Weights of a small contrastive image-text model.
Data: 295000 training examples, 2.3 epochs.
Rows from block 27 of the image encoder of a small contrastive image-text model, named by matrix and row number. Each number is 128 + 32 x the weight over its row's rms, rounded and kept within 0 to 255. All counts start at 0.
After each channel's rows are labels from the 100 images, of 14976, where the channel reaches its highest value: "top examples" is what is common among them. Only what is clearly more common there than usual is listed. The data: numbers of one to four digits printed on busy colour backdrops.
# conv1: bottleneck pointwise conv (encoder.blocks.30.conv1.weight, 96x232x1x1), inputs 78-155

conv1.36 [101 137 171 111 106 124 154 123 118 106 104 105 166 121 100 136  84  43 153  95 131  77 128 137  43 112 149  87  98 152 149  83 139  99 143 174 118 111 130 127  86 183 109  95 114 134 139  60  98 146 105  75 149 163  69 113 116  93  86 128 130 151 125 122 114  69  76 117 134  83 138 138 178 122  86 107 240 202]
top examples: the digit 8; last digit: 8; length: four; first digit: 8

conv1.48 [105 178 116 168  94 123  98 243 127  72  84  85 141  94 107  92 153 154 119 121 102 139 129 119  91  76 154 133 127  88 166  93 108  66 114 120 146 110 169 123 124 109 189  48 121 116 195 159 143 107 129 103 170 109 106 162 100  76 170 147 140  73 165 126 170  59 137  91 107 127 187 135 115  95 112 156 111 125]
top examples: the digit 4; length: four; first digit: 4

conv1.9 [165 129 162  68 135 129 213  85 145 115 118  64 139 114 111  84  77  89 102 112 130 128 111 169 112 159 110 105 134 187 156 114  78 116 143  96 115 144 133 125 110 187 135 126 156 113 104  73 101 115 163 126 131 155  71 162 115 114 136  63  84 124 112 114  80 109 124 105 132 210 134  99 124 129 115 128 181 160]
top examples: the digit 8; last digit: 8; length: four; first digit: 8

conv1.50 [135 113 111 119  95 133 105 142 122 135 132 101 104 118 112 146  92 116 125 140 145 111 133 124 213 142 105 122 126 122  82 151  95  75 138  93 147 103 116 160 162 153 109 217  99 123 163 133 110 128 133 132 136 164 199 158 130 123 110 136 109  80 127 106 151 118  76 103 148  89 133 128 114  96 203 191 137 168]
top examples: the digit 2; the digit 0; first digit: 0; length: four

conv1.73 [120 110 169 116 189 109 179  21 102  74  83 138 147 154 136 112 110 144  58 139 106 150 135 103 127 104 135 141 156  78  64 130  95 115 156 104 119 142 149 116 176 138  94 116 149 155 113 146 177 111 105 140 128 143 112  85  85 116 121 101  92 108 131 117 106 102  73 103  42 135 105 148  97 121 144 108  79 182]
top examples: the digit 0; length: four; first digit: 0

conv1.20 [108 116 133 141  85 148 131 114 147 119 108 138 112 139 122 123 122 120 196 133 126 127  78 152 116 179 146 129  88 130  89 111 168  63 103 124 119 136  95 118 154 119  78 140 127 137 132  63 107  98 123 115 100  98 221 105 130 165  97  96 105 115 148 138 147 154 187 173 157  33 130 149 100 173 147 157 118  93]
top examples: the digit 7; first digit: 7

conv1.5 [159  67  98 167 119 121 124 194 120 122 110 108 135 120 132 136  97 152 130 107  91 130 142  98  46 118 113 121 136 183  89 135 108  98 138  82 124 107 128 104 139 126 101 105 139 129 115  84 141  67 110 131 119 114 127  58 147 102 111  89 110  61 123 122 190 106  82 142 115  98 100 132 139 179 160 136 195 166]
top examples: the digit 8; first digit: 8; length: four

conv1.2 [132 150  95 122 124 102 120 125 136 158 125 108 102 156 126 100 125 168  99 141 168 151  95 102 149 145 110 120 114 139 117 102  90 111  93 128 146  80 149 129 129 104 109 124  92 110 124 108 202 114 157 138 136 161  95 103 123 126 137 127 118 139 130 121 153  66 135  83  88 161 106  48 137 128  97 149 116  58]
top examples: the digit 2; length: four

conv1.29 [123 102 154 159 150 156 112 107 114  90 131 124 124  99 145 135 135  47 154 155 126 123 148 157 147  85 101 152 111 104 107 174 109  98 197 139 104 100 106 142 133 198 156 140 159 100  95 164 159 131 116 192 102 117 159 123  70 111 194 116 154 119 110 124 126 129 127 197 151 107 116  74 137 148 129  85 128  96]
top examples: the digit 3; length: four; last digit: 3; first digit: 3

conv1.87 [136 185 125 146 166 124 117 191  96 109 110  98  73 153 106  87 127 132 139 140 132 130 102  90 203 147 132 123 120 131 161 185 130 131 135 184  76  71 118 114 169 187 141 119  92 113 112 136 125 116 120 177 122 130 101 196 180 103 125  84  97 124 137 138  87 131 122 148  92 149 121 115 115 141 153  77 136 130]
top examples: the digit 7; the digit 1; length: two; first digit: 7

conv1.68 [120 200  89 150 138 127 124  86 115  94 110 125 147  92 146 151 173 146 133  99 155  83 147 103 124 123 126  98 130 111 111 102 128 132  96 120 116 194 126 175 163 143 150 145  98  94 139  77 159 156 112 143 105 122 171 167 135 107 111 135 126  97 114 102 188 108 140 148 105 151 121 129  89  76 168  73 117 119]
top examples: length: one; the digit 4; first digit: 4; last digit: 4

conv1.3 [142 111 136  63  94 109 148 148 109 171 140 105  93 101 106 138 137 135 130 151 153 159 163 120 126 127 169 128 100 131 126  69 143  84 102 100 139 111 154 108 123 133 113  85 187 129 114 181 128 144  99 101 147 102 101 110  87 195  94 123 166 146  98 160 120  95 105 124  78 161 165  83 181 103 116 112 191  59]
top examples: the digit 5; length: four; last digit: 5

conv1.53 [120 154 112  77  98 156 143 128 116 168  99  91 229 157 125 155  99 126 140 121  98 172 104 104 102  90 113 118 120 118  87  72  77 129  97 117 131 127 143 124 113 140 161 144 117 116 152 114 136 158 141 135 103 128 114 133 124 171 108 127 104 165 126 119  74 112 114 113  96 151 137  86 124 160 106 127 160 136]
top examples: the digit 5; length: four; first digit: 5

conv1.24 [147 106 118 129  99 152 120  52 135 177 110  70 154  83 102  98 129 133  94 151 152 149 147 137 127  91 121 107 117  82 145  71 112 138 107 159  76 102 162 101 135 126  96 141 197 133 100 120 107 112 132  94 161 151 107 137 162 147  87 119 131 135 120 191  96 121 110 114 143  98 121  84 148 121 132 121 185  60]
top examples: the digit 5; length: four; last digit: 5

conv1.51 [104 147 164  78 146  95 132 105 149 154 173 124 128 144 103 127  92 143 190 180 163  90 133 130  60 131 125 123 115 125  87 111 123  90 120 133 107 103 130 113  95 154  88 118 123 141  93 116 152 128 119 161 163 152  99 108 110 135 133 140  90 135 133 146 105 125 135 175 141  64 157 154  50 107 115 137  74 139]
top examples: the digit 9; length: four; first digit: 9

conv1.45 [138 110  78 130 101 131 125 123 144 127 123 116 120 203 110 176 124  70 140 120 126 162 124 112  94 207 127 149  88 135 122 116 131 117 121 153 143  83 163  72 152 144 178 153 152 132 107 149 157  87 107  69  95 100  86 144 157 156 156 116 145 134 133 145 132 154 126 160 105  95 122 152 170 128 115 105 124 116]
top examples: the digit 7; last digit: 7; length: four

conv1.56 [116 150 144 107  40 168 114 255 140 137  95 111 112 105 166 115 118 103 127 126 110 129 143 102  27  85 161 128 172 140  78 136  96 125 112 112 168  70 185 122 136 101 154  21 154 139 141 129 137 128 156 211 148 126 134 136  99 154 135 114 161 139 117 145 128 115 130 126 147 118  81 145 110 134 127 144  89 203]
top examples: the digit 4; length: four

conv1.7 [126 164 120 126 134 144  93 120 128 138 111  88 131 184 122 117  97 169 110  89 117  87 114 121 115 129 135 137 127  77 203 109 124 136 130 167 105 142 165 115 115 131 127 205 117 145  86 108  98 109 145 107 143 102 115 169 125 134 152  83 110  81 134  85 195  83 102 104  97 120 128 180 148 144 118 105 139 107]
top examples: the digit 7; length: four; the digit 4; first digit: 4

conv1.92 [136  64 148 171 115 126  55 220 106  97 122  91 149 136 133 141 126  77 108 154 108  84 126 149   0 117 145 109 104 152 114 150 132 135 124 169  95 105 159 110 133 105 144  82 161 130 113 103 130 129 100 106 182 154 132  98 127 108 109 144 106 116  81 174 139 120 161 133 143 154 154 143 120 119 121 132 106 146]
top examples: the digit 4; length: four; first digit: 4

conv1.65 [129 140 126 141  88  93  87 121 145 165 124  49 129 156 112 108 149  69 181 136 142 158  62 100  85 144  82 123 110 218 126  98  99  84 112 149 107 174  71 157 163 162 124 114  66 117 132 111 180 149 139 162  92  82 117 144 104 160 110 138  98 125  79 154 115 143 128 126  92 148 126  90 118  83 121  71 123  95]
top examples: the digit 7; last digit: 7; length: one; first digit: 7

conv1.81 [ 84 109 108 119 128 143  78  70 135 139 129 158 122 127 117 176 108  67 146 118 134 185 139 116 117 106 137 113 139 110 100  78 141 115 142 110  51 142 162  87 196 118 111 123  94  89 103  48  83 137 100 137 148  87 175 164 160 178 167 144 138 113  96 118 148 122 145 124 112 126 168 107 147 156 228 126 145  43]
top examples: the digit 0; first digit: 0; length: two; the digit 5

conv1.84 [ 75  78 117 162  86  93 124  74  87 175 104 113 121 102 106  95 104 126 154 163 118  82 114 137 118 150 119 159 118 149 159  95 138 127 160  97 131 126  87 126 165 143  95 168 114 109 103 101 152 124 110 132 115 126 148 112 162 144 120 155 126 109 110 161 146 129 115 153 113 108  48  91 145  98 103 151 106 154]
top examples: the digit 7; last digit: 7; first digit: 7

conv1.89 [146 166 106  79  98 118 135 185  64 121 155 117  71 121  78 172 178 153 111 134 167 112 143 117  79 110 124 129 104 115  39 121 116  88 160 107 143  85 111  76 102 134 134  25 108 113 201 132 126 107 105 150  77 145 123 148 128  94 103 156  74 118 132 140  51 162 113 160 115  30  97 142 125 173 113 132 108 123]
top examples: the digit 1; last digit: 1; first digit: 1; length: one

conv1.47 [130 133 140  88 129 134 138  89 132 138 155 133 144 210 130 106 140 139  50 115  96 158 102 138 138 127 167  52 135  63 133 131 126 170  65  93 105 199 129 110 103  77 115 140 141 144  87 128 113 134 107 184 130 120 116 152 112 115 208 103  94 150  80 118 141 102 120 124 166 142 185 121 125 152 122  85  85  99]
top examples: length: one; the digit 6; first digit: 6; last digit: 1

conv1.64 [133 147 109 147 110 129  48 182  73 120  94  99 146 121 144 145 122 151 136 173 119 144 138 136   0 109 124 140 101  93 112 105 100 118 123 139  84 131 153 144 107 107 131 142 147 107  56 133 201 107 119 108 172 120  76  73 153  56 134 161 134  94 136 161 144 116 126 119  80 171 156 110  87 142 131 129 122 114]
top examples: the digit 4; length: four

conv1.0 [144 141 171 129 164  97 156 102 106  74 137 131 104 141 164 114 155  88 129 151  93 209 124 129 148  84 114 133 146 133 113  91 116 133 124 100  96 132 128 160 203 137 119 149 157 130 186 173  97 134 107  76 122 196 123 188 186 106 138 108 104 128 122 111 144 136 198 130 172  98  90 147 142  83 225 167 115  89]
top examples: the digit 0; first digit: 0; length: two; the digit 5

conv1.21 [ 61 114  40  82 155  84  53 164 118 121 114 110 109 117  95 191 109  84  92 127 172 189 126  62  20  82 107 113 153 129 132  66 127 103 141 178  70 141 119 133 154  71 140 103 146 125  88 166  84 113 137 120 132 107  61 152 104 194 125  98 121 151 158 129 136  95  86 104 132 182 176  98  84 118  89 153 110 131]
top examples: the digit 5; length: four; the digit 1; first digit: 1

conv1.66 [130  82 113 185  82 159 107 154  88 167 112 103 140 115 150 101 104  99 107 116 148 153 141 181 103 145 133  99 120  90  92 134 100 101 141  98 128 130 109 141 151  68  76  84 143 122 158 117 140  97 131 155 118 124 140 138  79 100  95  92 156 126 131 159 105 129 181 140 118 147 101 133 130 189 118 141 115 114]
top examples: the digit 1; last digit: 1; length: two

conv1.83 [ 91 183 104 116 167 127  89  98 108 120 118  87 146 119 156 144 120 143 167 110 134 101  86 155  85 109  94 115 127 112 176 190 131 113 145  98 113 116 199 136 104  63 117  96  53 147 151 112 140  76 109 149 125  96 154 147 104 115 124 100 138 108 109 105  90 116  65 143  71 150 117  80 139 153 123  88 151 149]
top examples: length: four; the digit 3; the digit 9; last digit: 0

conv1.62 [155  89 154 163 166 153 154 150 128 111 123 134 117 119 122 195 162  92 117 137 113 150 165 137 140 104 137 112 170 120 159 127  84 156 104 138 152 133 138 102 114 158 194 115 132  93 109 155 109 126 140 207 104 146 162 178 162 134 128 119 124  96 161 117 128 106 108 106 117  86 106  96 130  91 133  93 142 144]
top examples: the digit 3; the digit 1; last digit: 1; first digit: 2

conv1.41 [191  54 128 100  94 146 166  68 162 123 100 117  77 167 145 126 112 163 104 103 118 130 124  95 102 124 131 178 146 112  70 105 113 120 141 142 108 133 116 129  81 145 100 140 227 142 129 115 128 108 136 175 107 125  77 123 149 152 143  75 137 158  92 121 129 122 146 123 148  78 139 146 149 148 105 107 144 173]
top examples: the digit 5; last digit: 5; length: one; first digit: 5

conv1.79 [ 49 148 145 164  93 115 141 209  53 132 104 106 142 138 168 168 126 116 106 126 118  99 114 149  83  99 123 139 177 136 117 137 112 133 154 122 167 127 138 194 126 103 145  59 128 151 105 166 151 118 141 163 137 139  60 132 144 144 131 136 117 125 126 144 153 119 112 147  83  79 124 138 148 144 152 179 118 119]
top examples: the digit 4; first digit: 4; last digit: 4

conv1.25 [ 96 115 136 113 117 125 151 168 110 153  81 131  41 101 125 108  86 111  92  94 128 112 113 135 143 142 120  62 107 100 143 139 103 123 122  86 115  95 156 133 106 107 131 103 118 112 106  89 157 111 138  89 136 109 129  74  98  62 113 122 123 169 123 107  80 109 136 160 172  60  83 116 157 172 151 203  99 157]
top examples: the digit 7; first digit: 7; last digit: 7; length: one

conv1.32 [ 33 116 109 133 191  86 123  92 157  81  96 115 111 110 159 166 148  97 155 156  56 150 103 106  52 127 143 118 118 146 151 165 135 101 117 145 113 103 147 130 159 150  86 100 117 120 165  83  96 134 133 122 121  90 109 142 148 138 142 109  92 141 101 145 162 126 120 120 123 117  81 133 146  97 164 125 169  96]
top examples: length: four; the digit 3; first digit: 3